A small spectrogram enhancement model, trained from scratch.
Training: soap at rate 0.0041, 11600 steps, batches of 64.
Rows from block 5 of a small spectrogram enhancement model, named by matrix and row number. Rows with one number belong to one channel. Each number is 128 + 32 x the weight over its row's rms, rounded and kept within 0 to 255. All counts start at 0. After the name is the row's rms in percent of the matrix's.
Before each channel's rows are labels from the 100 clips, of 14976, where the channel reaches its highest value: "responds to" is what is common among them. Only what is clearly more common there than usual is listed. The data: synthetic speech, music and everyday sounds put through simulated rooms and audio effects. In brackets: how many of the 100, against the usual share in percent.
# convs0: first 3x3 conv (model.decb.0.0.convs.0.weight, 256x512x3x3, each kernel summed), inputs 86-171
# convs1: second 3x3 conv (model.decb.0.0.convs.1.weight, 256x256x3x3, transposed, each kernel summed), outputs 86-171

responds to: speech (54 vs 25.3); reversed (35 vs 13.2)
convs0.213 087 [141 128 120 125 114  97  77 119 142 128 181 153 111 111 182  97  70 112 109 121  53 206 142 123  81 145  75  41 104  92 151  96 177  65 138  95 130  72 121 138 116 125 112 147 132 172 183  96  92 138 140 122 112 146 145 183  95  58 161  87 136 117 111 140 112 102 142 138 143 143 139 135 126 125 120 120 136  76 108 144 192 143 163  85 136 160]
convs1.213 086 [141 100 117 114 171 103 183 154 163 127  89 146 162 108 107 115 185 131 108  92 136 144 146 186 117 110 168 112 117 122 134 106  57 102 155 184  96 130 136 165 145 160 115 109 182 147 147 134  81 129  75 121 112 137 111 128  79 171  92 131 141 160 105 121 164 129  99 109  99 112  98 116 149 117 105 155 141 134  94 118 169  80 134 134 161 127]

responds to: long reverberation (66 vs 40.1); reverberation time: 1.2 to 2.4 s (41 vs 19.7)
convs0.223 111 [117 158 110 119 117 102 115 131 128 114 147 139 100 128 141 132 124 128 120 120 180 129 135  90 111 146 138 135 170 109  96 121 105 110 100 109 202 135  55  86 130 146 111  92 159 161  81 150  92 192 116 133 178 175  84 111 158  86 135 136 121  92 149  80 144 131 101 129 101  93 169 143 144 131 135  88 182 139 142 113 133  76 154 115 145 142]
convs1.223 099 [142 130  65 153 111 177 116 148 111 114 117  92 170 132 149 157 129 146 150 165 127  50  65 124 124 174 102 114 196 135 110 136 103 138 165 128 112 114 141 145 164  75  84 150 123  97 140 137 173 157 161  86 120 177 116 174 170 103 173 178 124 157 153  93 163 185 116 127 151 134 102 160 186 139  80 118 150 114 172 112  86 132 151 130 115 175]

responds to: long reverberation (65 vs 40.1); distortion (33 vs 13.1)
convs0.136 101 [114 152 155 132  77 143  85 146 166 163 117 130 132 118 132 133 115 114 107  86 137 118 173 125 102 137 139 140 109  96 166 130 160  77  84 135 104 106  83 153 156 109 169  93 173 117 196 112 130 163  88 120  79 144  90 145 128 157  93 128 165 153 182 135 180 136  62 147  99 117 110 159 127 157  61 156 103 128 145 132 158 162 156 144 163 131]
convs1.136 098 [150 188  95 132 144 126 138 174 143 166 114  80 131 129 128 193 137  63 117 147 157 159 207 163 120 134 136 169 157 129  81 114 111 114 147 188 144  86 131 137 136 148 116 127 129 144 149  92 162 181 127 129 123 130  51 120  85 109 107 126 178 170 124 135 154 108 184 135 122 150 137 136 106 185 110 101  17 133 137  56 112 138 133 170 103  91]

responds to: telephone band (77 vs 13.1)
convs0.132 105 [ 95 123 154 119 147  97 124 164 152 124 102 118 115  89 138 155 108 118  72 127  88 117 164 112  87 131  97 102 162 124  89 112 176 119 116 154  53  90 166 140  94  78 109 212 169 106 194  84 123 204  90 111 188 136 117 120 126 146 151 142 142 120 112 104 112 107 118 118 128 105 134 162  78 168 140  78 156 139 109 155  90 139 102  58 198 109]
convs1.132 112 [ 90 175 141  92 192  68 123 133 114  94 138 152 120 133 177  97 141 132 143 172 134 137 122 119 101  76  36 152  54 120 115 101 150 167 159 127  98 149 101 147 124 156  59 117 136 111 151 126 167 157 183 102 137 115  95 126 179 118  95 119 152  81 110 157 178 109 175 135 214 126 172 121 115 158 152 128 105 166  91  49  68 140 136 136  84 106]

responds to: bit reduction (68 vs 13.1)
convs0.194 101 [104  82 148 158  88 119 158 128 142 151 114 124 134 121 115 203  86 145 188 167 110 118 180 142 145  84 152 113 111  71  87 130 138 127  91 142 150  54 130  81  82 138 142  79 181 165 120 138 112  76  99 121 136 104 128 142 101 132 124 124 115  94 112 106 142 148 101  93 151  97 135 124 197 129 202 100 107 111 143 124 104 153 108 129  91 133]
convs1.194 101 [187 155 145 153  79 120 142 182 140 114  90 137 120 112 181 136  97 155  96 116 126 135 141 147 127 146  80 154 146 136 120 169 152 104 111  54 141 102 187 128  93  69 189 162  92 134 133 102 116 108 122 171 101 152  82  98 146 136 159 188 139 137 150 144 124  83 135  65  77  71 135 151 115 101 118  79 127 186 112 104  51 136 137 153  98 154]

responds to: everyday sound (87 vs 24.8); dry (45 vs 20.4)
convs0.60 100 [151 147 100  96 159 102 106 121 150 136 146  87 154 141 148 123 112 131 152  90 138 104 146 110 152  63 166 129 183  95 142 100 121 125 150 156  91 135  98  95 159 115 129 169 173 124  79 124 128 213 108  99 153 105 158 131 150 140 124 138 151 134 145 169 132  99 188 143 124 172 155 134 162 117 156 154  98 106 167 125 155 135 108 104 154  87]
convs1.60 097 [ 88 170 171  53 177 162 129  79 148 123 154 157 116 100 126  69 149 148 103 127 109  75 141 128 158  89 139 118  64 149 139 155 102 124 113  80 140 105 164 139 134 148 122  81 157 109  83 155 141 106 109 188 158 123  99 156 177  80  95 180 119 161 146 142 177  87 156 177 167 134 117  95 107 171 172 130 124 136  85 162  99 132 122 139 159 119]

responds to: bit reduction (90 vs 13.1); speech (71 vs 25.3); number of effects: 3 or more (31 vs 13.3)
convs0.34 110 [154  95 134 150 102 130 122 146 159 135 129  98 152 138 166 138  87 120 123 134 149 144  70 155 123  93 173 159 129 106  92 122 125 105 114 131  68 107 133 143 151 127 124 119  89 115 132 130 123 107 112  72 112  89  96  91 105 126 132 124 144  43 123 118 131 122 130 144  91 112 133  71 127 155 161 152 136 116 181 107 131 174 107 154 126 119]
convs1.34 095 [129 131 146 103  69  95 140  92 114 112  74 114 158  96  89 242  87 108 114 162 110 137 123 156 101 162 132 152 149 125  89 133 106 143 194 127  92 141 117 121 149 126 154 111 146 138 123 113 143 139 156 159  65 111 149 129  97 191  91 191 138 138 110 123 129 191 183 120 129 116 150 164 116 111 149  58 102 127 131 103 136 118 134  77 111 162]

responds to: reversed (36 vs 13.2)
convs0.203 096 [128 178 141  83 101 107 176  93 137 138  95 149 104 196 134  92  69 134  93 155  76 107  82 203  99  86 160 163 144 179 109 121 169  86  63 141 138  95 179  90 129 132 109 134 143 190 103 118 107  96 105 112 156 130 181 103 139  81 108 122  89  80 100 150 125 126 115 122 124 152  62 105 134 118 121 151 200  81 114 117 114  68 178 203 114 137]
convs1.203 099 [187 136 121 152 157 146 133 113  80 182 143 130 184  82 110 122 156 133 122 203 139 159 116 132  96 138 137 127  88  93 100 104  90 120 134 104 110 130  78 120 120 115  77  95 124 134 121 139  75 125 153 237 115 156 112 195 154 158 183 104  95 154 100 143 122 127  96 188 151 128 101 148  65 145 157 131  92 123 126 174 150 159 121 143 191 116]

responds to: drums (53 vs 25.1)
convs0.79 110 [119 118 111 120 104 116 122 161 120 159 122 148 125 143 140 103 176  99 135 109 113 149 152  90 115 151 121 135 129 116  93  82 112 115 147 125 139 119 119 114 185 140 179 141 133 119 116  66  99 214  99 160 139 105 125 113 114  76 119 128 128 133 174 197 150 161  86 162 172 165 134 130 135 133  99 130  90  79 118 185 106 123 132 172 115 130]
convs1.79 106 [ 85 110  82 136  88 182 153 174 184  87  77  87  91  70 115 157  70 116 119 102 164 121 199 126 138  76 141 165 154 174 189 120 113 117  73 132 108 162 126 163 157  98 131 151 156 106 136 167 158 184 133  95  81 144  71 175 121 127 120 145 168 145 150 129 137 157 185 149 103 124 130 117 162 138 166  86  82  91 103 159 113 199  98 111 105 109]

responds to: dry (47 vs 20.4)
convs0.67 093 [103 155  90 145 154 150 137 123 158  95 159 136  83 134 128 131 150 184 157 111 104 146  81 142 136 179 111 129 162 143 137  71 140 142 160 126 118  84 215 125 121 116 159  78 127  92 127 166 100 133 119 159  66 111  79 112 159 112  94 141 223 105  82  69 174 129 126 128 196  96 137 122  88 112 121 114  99 146 114 132  88  84 145 120 139 209]
convs1.67 106 [ 85 138 158  96 155 122 126 141  98 112 131 132 223  61 154 140  93 143 101 116 161 167 137  93 102  65  77 188 142 103 146 151 109 152 155 102 109  94  72 142 106 155 133 130  71 114 161 106 178 123 102 129 121  66 136 109 147 135  84 147  10 123  92 151 113  78  68  79 122 113 131 159  91 129 157 153 134 119 145 192 106 131 144 111 145  97]

responds to: long reverberation (83 vs 40.1); reverberation time: 1.2 to 2.4 s (57 vs 19.7); drums (53 vs 25.1); telephone band (33 vs 13.1)
convs0.161 090 [154  76 142 158 136 116 162 101  86 104  89  80 149 102 113  81 129 127 181 129 153 137 128 102 141 100 175 119 133 117  85 149 117 136 174 117 108 140 130  80 153 115 125 111 129 127  84 109  60  93 124 110  87  89 110  97 137  84 129 135 141 148 129 109 118 115 129 123 126 126 105 111 133 123  87 146 172 109 137 162  95 155 101 126 132 109]
convs1.161 093 [ 82 146  91 157 120 132  50 112 181 151 117 128 166 157 118 128 181 133 182 125 152 154 118 142 108 114 173 120 136 164 183 156 173 180 136 180 125 123 141 135 123 131 122 151  85 133 133 230 124 123 118 103 152 110 154 142 132 105 135 102  97 132 213 102 121 118  98 173  96 128 139 128 228 131 126 162 134  98 110 146 157 100  82 140 168 120]

responds to: long reverberation (81 vs 40.1); reverberation time: 1.2 to 2.4 s (50 vs 19.7)
convs0.233 095 [124  94 186 146 146 166  85  78 146 141 127 142  86 112 113 148  95 124  78 147  83 113 145 138 123  77 176 127 102 118 100 136 135 123 153 150  98 147  74  84 158 131 109 134 107 109  61  85 141 170 109 122 105 122 123 143  94 129 128 103 129 111 127 147 145 139 125 111 128 114 120 145 163 126  57 162 155 108 161 138  94  90 133 156 147 165]
convs1.233 104 [138  89 126 142  87 126  85 120  92 108 174 109 150 195 128 129 129 167 110 157 127 132  96 170 195 153 115  62 177  80  82 127 109 122 104 189 145 190 129 151 175 108 130 154  69 150 142  90 155 143 129 133 138  87 143  74 132  67  92 147 102  80 132  84 123  73 131 118 139 164 114 143 110 104  73 148 104 123 148 119 112 135 133 111 131  96]

responds to: drums (80 vs 25.1)
convs0.252 105 [ 38  89 149 162 125 102 123 114  89 129  98 119 123 144 171 107  92  80 117  96 103 149 160 124 169 151  81 191 126 172  97 161 129 129 125 165 176 115 156 115 102 118 129  84 122 131 100 116 108 133 124 147  89  84 139 142  70  76  94 154 150  78 109 141  90 118  68 123  76  92 111 132  95 105 134 193 132  64 103 140 112 128 100 194 145 191]
convs1.252 114 [132 169 117 188 100  86 134 147 132 103 118  58 107 157 109 217 212 142 136 105 168 132 119  52 122 192 132 195 148 136  91 104 135 133 119 119 148  93 140 102 118  96 118 170 145 135 131 164 118 139 112 148 101 158  85  94 141 115 110 136  83 115 119 102 152 177  73  92 172 142 157 119 115 173 130 176 172 165 203 167 141  92 119 103  85 140]

responds to: drums (55 vs 25.1)
convs0.250 099 [146 121 117 127 182 104 173 170 101 110 114 114 104  87 114 132 147 110 101 145  93 108 149 174 151 192 132 123 130 144 115  78 137 147 110  97 157 123 103  98 134  85 118 155 132 155 180 167 105 162 121 143 101 190 136 116 126  71 127 128  97 152 143 136 176 136 117 159 129  98 154 105 165 128  92 122  96 171 172 117 132 121 125 185 138 111]
convs1.250 104 [122 198 148  92  95 179 147 115 117 116  82 124  90 117 130 183  76 123 130 140 133 104 144 113 101 179 186 151 186 151  89 121 129 112 112 148 121 135 129 142 156 104  69 147 103  77 116  95 185  89 107 129 124 163 123 193 176 135 123 209  79 146 153 118 157 124 146 134 169 175  92 192  96 149 101  75  98 122 123 144 103 138 120 127 113  92]

responds to: speech (52 vs 25.3); bit reduction (37 vs 13.1)
convs0.200 092 [145 165 129 137 121 144 146 102 173 135 138 119 150 148  85 122 113  90 141  93  82 129 121 156 138 200 121 128 161 138  54 129  91 142 178  90 152 150  98  79 113  98  83 111 128 176  98  35 141 151 141 118 121 125 112 184  87 127 126  96 107  87 128 133 139 104 182 137 164 104  75 121 103 124  98  99 144 107 122 138 198 127 167 144 160 112]
convs1.200 086 [207 140 134  89 142 127 103 104 138 144 109 103 111 131 125 100 113 175 174 122 137  41 127  85  99 126 122  74  80 163  88 144 140 194 112 109 105 149 144  75 128 121 143 135 164 105 138 180 145 130  78 124 129  82 123 125  87  94 113 119  79  99 204 152 111 213 133  88 152 144 143 102 150 173 152 112 154 103  91  86 101  82 120 104  92 143]

responds to: bit reduction (78 vs 13.1)
convs0.91 098 [151 134 153 213 111 118 161 103 127 131 122 123 162 100 177  93  87 146 102 150 121 100 142 107  95 145 126 121 125  54 100 127 189 131 181 127 146  75 132  76 136 135 114 150 120  88 103  68 142 130  53  94 102 146 144  92 115 215 121 135 129 136 130 121 115 138 145 139 125 129  94 180 111  93 108 127 159  98 114  69  91 170 140 149 102 127]
convs1.91 094 [ 64 122 117 159 122 108  97 113 136 149  88 102 105 135 173 128 141  88 182 121 113 165 200  50 159 158 110 142 117 121 133 136 166 165 171 167 120 149 130 161  97  76 167  92 156 159  93 128 151 107 104 174 155 112 172 176 126 179 130  63 121  88 176 130 120 171 175 152 120 183 108 119 148 101 168 123  82 124  31 155 155 136 129 178 172 126]

responds to: bit reduction (49 vs 13.1)
convs0.8 100 [160  65 147 141  97 155 135 123 108 128 185 130  40 153 139 159 124 136 119 164 154 104 174 157 140  94 108 150 143  93 108 153 144 115 210 119 139 146 135 140  87 144 196 138 104 111 115 201 121  87  92 107 141  98 134 103 103  91 151 189  77 152 189 165 139 139 125 159 133 166  98 110 176  75  73 104 134 167 164 153 143 109 125 122 122 124]
convs1.8 103 [126 158 107 150 127 178 156 140  59 199 127  89 124 111 155 124  72 131  91 202 112  97 118  61 142  60 167 117 107 108 122 179 143 155 114  98  89 176 135 111 106 161 123 100 148 127  99 147 121 118 103 169 129  98 165  85 135 121 135 137 182 147 113 181 142 135 144 110 109 142 179 113 142 122 122 116 147 130  95  84 155 113 165  87  55 147]

responds to: bit reduction (50 vs 13.1)
convs0.232 094 [ 79 101 101 147 138 133 120 149 169 116 101 100 128 130  93 213 133 129 151 129  86 171 170 158  85  97 150 158 133 141 128 114 120 145  69 135 195 165 191 120 100 136 140 164 188  77 163 189  77  76 141 138 113 131 164  83 128 124 129 127 122 105 168 104  80 146 100 112 149 120 112 142 203 128 136  75  78 117  71 144  85 168  69 181 168 141]
convs1.232 087 [174 142 117 149  83  46  96  82 132  84 112 106  65  67 138 196 185  52  94 145 102 112 149 122 165 117 139 154  97 143 124  83 157 147 128  73 125 142 104 182  73 123 115 146 173 184 152 101 145 185 115 101 114 125 114 208 158 160 126  94 178 158 143  94 137  62  98 123 134 142 137 167 182 101 130  79 173 134 142 146 105 103  64 112 111 188]

responds to: drums (57 vs 25.1); distortion (33 vs 13.1)
convs0.19 088 [137 163 136 195 168  58 120 111  97 134 134 150 146 126 136 142 137 152 127 137 125  97 154 126 136 116 127 117 157 140 116 155 136 171 192  87 120 129 142  93 108 170 149 149 213 160  91 185 164 175 100 124  92  78 174 163 170 113 152 150 162 137 117 160 116 143 129 111 145 118 141 173 110 169 101  97 140 161 162 104 148 109 107  87 161 170]
convs1.19 084 [ 85 144  87 169 107 203 130  89 142 154 132  98 116  86 124 171 168  53 116 120 170 142 109 126 152 141 134 122 112 147 105  95 148 124 128 187 153 113 140 127 110 181 162  98 158 149 122 128 102 109 158 189  94 141 119 105  87 164 153 153 185 128 108 134 113 117  98  81 170 171 167 145 153 122 138 146 106 141  95 133 122 155 134 101 180  58]

responds to: speech (83 vs 25.3)
convs0.128 090 [141 143 110 147 122 126 128 123 134 173 133  93 106 104 167 101 104  76 122 124 133  97 166 148 136 108  74 120 184  40 125 127 104 141 161  80 140 133  91 156 167 108 122 131 126 168  86 157 130 188 101 151 103 114 170 100 130 126 100 132 161 134  45 124  82 159 100 145 120  97  72 167 144 121  79  94  98 119 156 148 116 104 182 203  84 152]
convs1.128 091 [107 116 117 187  85 113 114 138  91  83 185 116 155 151  88 105 137 191 137 107 198 161 153 100 120 138  78 143 110  77 141 175 189 149 138 182 112 118 136 177 158 103 163 128 171 168  79 162  97  46 121 108 179 138 116 116 145 126  84 132  91 210  97  79 158 138  34 159 131 147  82 140 106  92 129 148 108 116 160 144 150 173 108 138 144 147]

responds to: everyday sound (77 vs 24.8)
convs0.24 125 [107 197 113 151 174 139 113 182 195 116 111 113 128 135 169 146 178 154 136 139 125 129 154 147 100 135 127  89  55 159  93 143 144 158 135 112 137 136 146 134  93 126 128 103 152 121 117 112 122 112 151 116 105 125  88 135  58  97  94  87 117 140 150 110 122 133 138  89 110 104 133 125 137 104 122 126 110 166  92 130 114 109 171 137 203 149]
convs1.24 121 [ 29 103 152 162 121  98  81 107  82 140 124 112 123 179 132  97 113 147 170 115 163 127 137 157 161  75  94  89 129 103 101 148 168 109 130  91 159 131 112 123 159 142 115 176 164 182 160 143  74 171 127 122 174 101 152 116  99 107  78  98 118 135 125 156 203  80 106 160 206 141 161 137  52 131 142 165 134 164  99 147 140 130 161 101 101 123]

responds to: speech (52 vs 25.3); bit reduction (31 vs 13.1)
convs0.186 106 [104 127 137 114 171 149 121 173 142 114 127 198 135 130  95 157  86 162 139  93 192 119 169  58 124 109 114 121  72 118  97 192 176 148 192 125 184 106 100 109 118 126  95 121 141 118  82 111 138 130 151 125 100 174 152 167 171 170  94 186 137 157 177 117 135 112  93 158 108 118 142 151 170 150 168 124 155 129 141 124  95  78 123  69 161 134]
convs1.186 090 [102 150 126  97  69 180 175  88 141 134 156 179 111 144 155 154  84  78 173 151 127 125 130 120 102 116 117 131 121 129 140 143  94 110 107 114  55 105 113 117 160 189 124  65  92  97 171  55 136 158 126 160  76  78 174 105 104 152  92 135 197 149  79 149 170 198 139  83 132 115 141 122 112  98 163 122 144  89  91 113 118 156 129  67 136 149]

responds to: dropouts (34 vs 13)
convs0.47 114 [ 94 148 110 163 156 132   3 110 121 139 162 128 175 157 165 152   8 110 137  83 105 133 202 139 167 113  90 128 164 141 196 124  81 135 106 158 140 150 146 136 228 168 130 126 139 128 142 132 114 125 155  79 149  98 168  82 116  83  91 158  96 133 137 166 124  81 162 168 197 143  59  90 184 168  67 155  99  91 118 147 131 147 119 135 115 142]
convs1.47 114 [127  99  97 154 131 114 105 146 189  92 154  86 159 117 165 108  39 140 132  96 153 142 109  78  73 120  85 119 128  82 128 134 121 159  86 143 181 124 122 131 125 155 133 100 117 108 133 128 140 122 171 120  63 137 170  64 132 155  94 166 163  98 171 176 101 145 164 106  69 152 117 118 154 123  94 139 120 158 173 149 128  96 103 135  96  94]

responds to: everyday sound (87 vs 24.8)
convs0.48 101 [ 95 125  95 108 118 162 175 126 163 131 143 154 191 142 129 137 114 148 125 134 114 171 131 173 137 177 122 177 179 102  54 123 132  96  50  82 164 154 113 106  85 115 142 164 180 202 147 159 133 120 121 129  34 142 171 122 183 110 101 187 172  70 104 136 120  89  41 129 106 160 143 114 155 127 136 154 158 143 105 119 120 107  98 131  79 108]
convs1.48 096 [115 148 129 175 127 137 125 119  94 169 157 148  81  77 142 122  88 137 157 147 128 163  77 144 109 160 150 211 105 108  95 181 106 163 106  98  90 109 142 170 121 119 158 164 131 144 111  95 101 180  98 138  97  83 106  79 185 106 134  53  92 108  94 143 166 160  85 118 126  99 107  59  86  35 157 134 183 133  89 178  77  93 124  90 164 165]

responds to: dry (41 vs 20.4)
convs0.199 094 [140 113 150  84 104 130 141 172 121 143 173 117 108 100 120 148  79 152 118 154 140 156 124 145 130 115  92 113  95 146 135  96  97 123  88 152 127 162 140 111 121 154 109 111 167  93 125 141 108 128 199 127 140 109 176 100 108 136 119 155 105 151 114  72 143 156 131 128 115 133 171 159 158  96 142 113 122 184 108 125 162  89 145  74 122 163]
convs1.199 087 [169 121  82 112 125 127 135 182 136 126 163  81 158 129  86 141  82 140 118 150 105  77 141 144 116 124 112 132 107 140 154 113  65 179 110 165 127 148  55 131 118 204 117  96  64  67 132 120  83  96  92 124 145 139 113 105  76 123 100 115 128  86  80 154 150 136 135 133 176 111 188 187 124 115 146 144  96  82 126  70 169 150 135  96 163 174]

responds to: drums (52 vs 25.1)
convs0.123 089 [134  92  95 154 137 156 140 147  55  89 127 170 115  86  99  83  90 112  99  72 154  63 174 113 173 128  54 124 103 152 113 157  80 186 117 142 116  98 127 111 148 185  88 128 152 127 119 114 102 127 115 101 116 116 113 122 118 139 102 170 141 191 101 172 136 193 132 161 118  73  88 133 115 127 147 174 175 142 101 169 115 113 134 192 133 145]
convs1.123 086 [ 83 162 118 133 120 117 178  99 186 152 115  62 137 121 125 140 107  49  81 146 129 103 120 119  71 113 164 197 114  79 152 130 135  56 124  82 156 134 102 133  72  94 130  94  70 136 173  86 109 155 134 153 149 101 151 130 159 122 138  84  97  86 167  67 119 131 125 145 142 177 150  85  99 139  96  88 114 223 104 146 134 151 132 122 172  98]

responds to: speech (60 vs 25.3)
convs0.75 095 [123  67 156 154  48 133 151 107 145 154  91 111 131 159 100  80 145 148 125 104  73 112 130 109 140  97 122 148 169 133 100 161  90 124 115 169  99  85 147 106 120 121  54  93 128  63 172 142 109 182 134 148 180 207  99 109 164 238 156 106 107 155 128 120  95 111 112  84 142 163 147 203  97 156 141  70 171 170 166 111 109 111  77 170 169  57]
convs1.75 092 [130  94  94 109 179 156 113 117  68 164 152 129 132 152 151 195  87  96 136 167 125  93 101 115 124  81 107 129 144 116 105 140 129  86 117 102  73  76 134 164 169 172  75  95 137  89 135 157 118  77 121 152 117 101 152 116 124 118  98 143 128 129  99 118 121 146 200 142 188 144 142 142 112 138 128 117 147 121  85 125 129 177 125 125 135 127]

responds to: dropouts (60 vs 13); dry (41 vs 20.4); bit reduction (36 vs 13.1)
convs0.135 118 [122 130 132 100 179 156  89 135 147 145  94 109 168 183 124 156 118 112 125 124 120  65 109 107 108  88 145 124  95 129  88 107 129 141 116 112 144 157  76 144  97 111  84 129  60 108  66 119 129 137 152 121 106 134 130 100 112 113 100 104 109  99 155 102 104 140  97 118 129  92 119 118 152  98 139 130 148 132 136 158 103 161  78  89 132 131]
convs1.135 110 [137 140 124 130 115 111 142 140 172 152 158 136 118 158 111 117 128  92 162  94 114  89 173  97 142 166 110 136  94 157 178 181  83 115 151  93 123 124 115 107 142 116 126 169 119 113 194 169 104 109 119 142 188 121 148 135 132 160 121 102  40 144 152 166 132 122  88 177 157 161 182 120 148 111 120 132 170 128 156 203 186 134 108 106 117 183]

responds to: everyday sound (67 vs 24.8); distortion (35 vs 13.1)
convs0.198 103 [113 148 129 100 140 194 148  79 123  94 126 156 105 142 139 103  77 193  70  93 115 116 116 121  82 138 111 161 105 140 124 173  75 158 179 174 142 143 115 101 145 120 181 114 147 116 161 162 141 119 110  90 131 131 153 118 113   0 154 115 121 103 167 200 163  79  63 143 101 179 124 108  75 141 122 144  84 102  94 137 179 112 140 171 138  80]
convs1.198 114 [ 99 108 208 146 173  95 130 132 139 131 116  90 162 137  66  79 114 104 171 158  95 118 154  63 104  96 171 142 116 106  76 127 121 184 147 118 170 133 113  97 137 109 149 204 153 175  86 160  99 135 131 166 153 116 151  99 166 131 127  93 155 180 166 120 187  90 163 153 167 112 150 111  92  92 124 158 175 128 106 128 116 144 162 108 131 184]

responds to: dry (61 vs 20.4); dropouts (31 vs 13)
convs0.138 093 [121 122 128 101 206 123 140 148 129 104 105 161 125 168 148 113 141 113 150 137  94 148 112 103 113 251 140  97 121 151  83 110  76  99 136 148 169 117 106 108 118 129 118 107 161  92 122 157 121 156  99 139 107 123 102 118 121  84 126  76 183 156 177 122 115  97 100 100 108  96 105 142 126 136 132 186 126 128 128 100 147 107  95  68 102  71]
convs1.138 096 [163 106 125 111 164 206 124 101 117 167  92 149  77  87 109 105 117 175 179  83  63  59 133 113 165 151  72 157 139 141 106  69 132 131 122 137  71 136 128 121 138 139  48 129 118  93  90  93 135 158 178 151 158  94 157  97 137 148 151 143 178 139 123 109  90  81 108 137 124 123 117 112  98  50 147 157 113 160  92 126 114 164 130 135  92  95]

responds to: bit reduction (35 vs 13.1)
convs0.187 095 [127 132 127 136 112  92 122 139 126  96 120  93 182 152 166  96 125 145  94 146 156  95 133 148 110 134 145 168 144 143 135 147 113 130 168 111 143 126  74 131 121  99 140 135 172 134  76 171 117 250 149 130 136 158 146 150 101  75 145 140  80 148 157 113 172 151 131 103  83  81  97 109 149 124 132 186 135 146 217 103 144 115 115 198 124 143]
convs1.187 088 [115 109 178  97  94 165 141 101 145 121 136 192  95  64 115 166 133  73 101 111 194 164  67 167 167 147 142 141 230 147 102  98 147 116 116 179 140 102  81 162  90  77 128 180 114 123  88  74 141 109  98 190 158 144  74 162 108 141 127 197 119 185 164 106 123  88  99 152 100 147 161 134  94 181  89 115  90 202 173 145 132 142 137 127 199  82]

responds to: speech (67 vs 25.3); reversed (33 vs 13.2)
convs0.118 090 [138 182 105 130 145  86 139  96 135 150 156 148 112 166 172 131 117  10 135 115 140 137 127 147 107 133 160  52 107  70 146 138 124 123 142 105 126 127 111 157 126 133  66 125 140 130 140  60 136 117 156 113 146 114 149 119  61 112 131  87 128 141 141  86 124 162 106 114 117 137 159  84  53 146 133 103  99 141  94  92  94 122 102 148  99 151]
convs1.118 091 [129 146  98 161 113  70  85 178  90 171 116 163 151 176 118  97 184 171 156  82  58 142 151 112  97 147 112 118 173 104 146 143  84  89 165 157  99 138 121 126 113 129 113 134 106 201 142 126  89 173  93 165  87 127 104 167 118 129 121 129 165 185 138 129 135 145  81 116 127 102  98 159 149 106 101 155 162 108 175  99 126 153  73 121 146 168]

responds to: long reverberation (72 vs 40.1); reverberation time: 1.2 to 2.4 s (42 vs 19.7); telephone band (34 vs 13.1)
convs0.114 117 [168  87 116 127 141 150 156 108 156 132 141 120  45 146 107 165 113 107 100 144 118 130 113 130  99  92 139  97 172 148 126 135 108  82 139  70 157 129 126 123 120 139 146 102 155  84 117 125 140 152 147 136 132 120 111 132  99 117 143 201 113 126 128  91 113 121 119 107 103  90 178 141 136 120 134 173 142  57 121 151 106 126 100 134 110 156]
convs1.114 110 [ 65 100 140 228 169 196  90 148 134 114  79 129 142 141 107 113 152 164 140  81 117 151 128 169  95 144 139 121 150 146  63  99 134 141 150 170 155 159 122 200 152 136 171 137  97 134  93 134 109 144  88 136 130 121  99 151 117 122 101 150 142 135 132 135 111  80 136 205  92  87 106 123 118 121 107 108  51 164 128 127 107 128 180 134 150 132]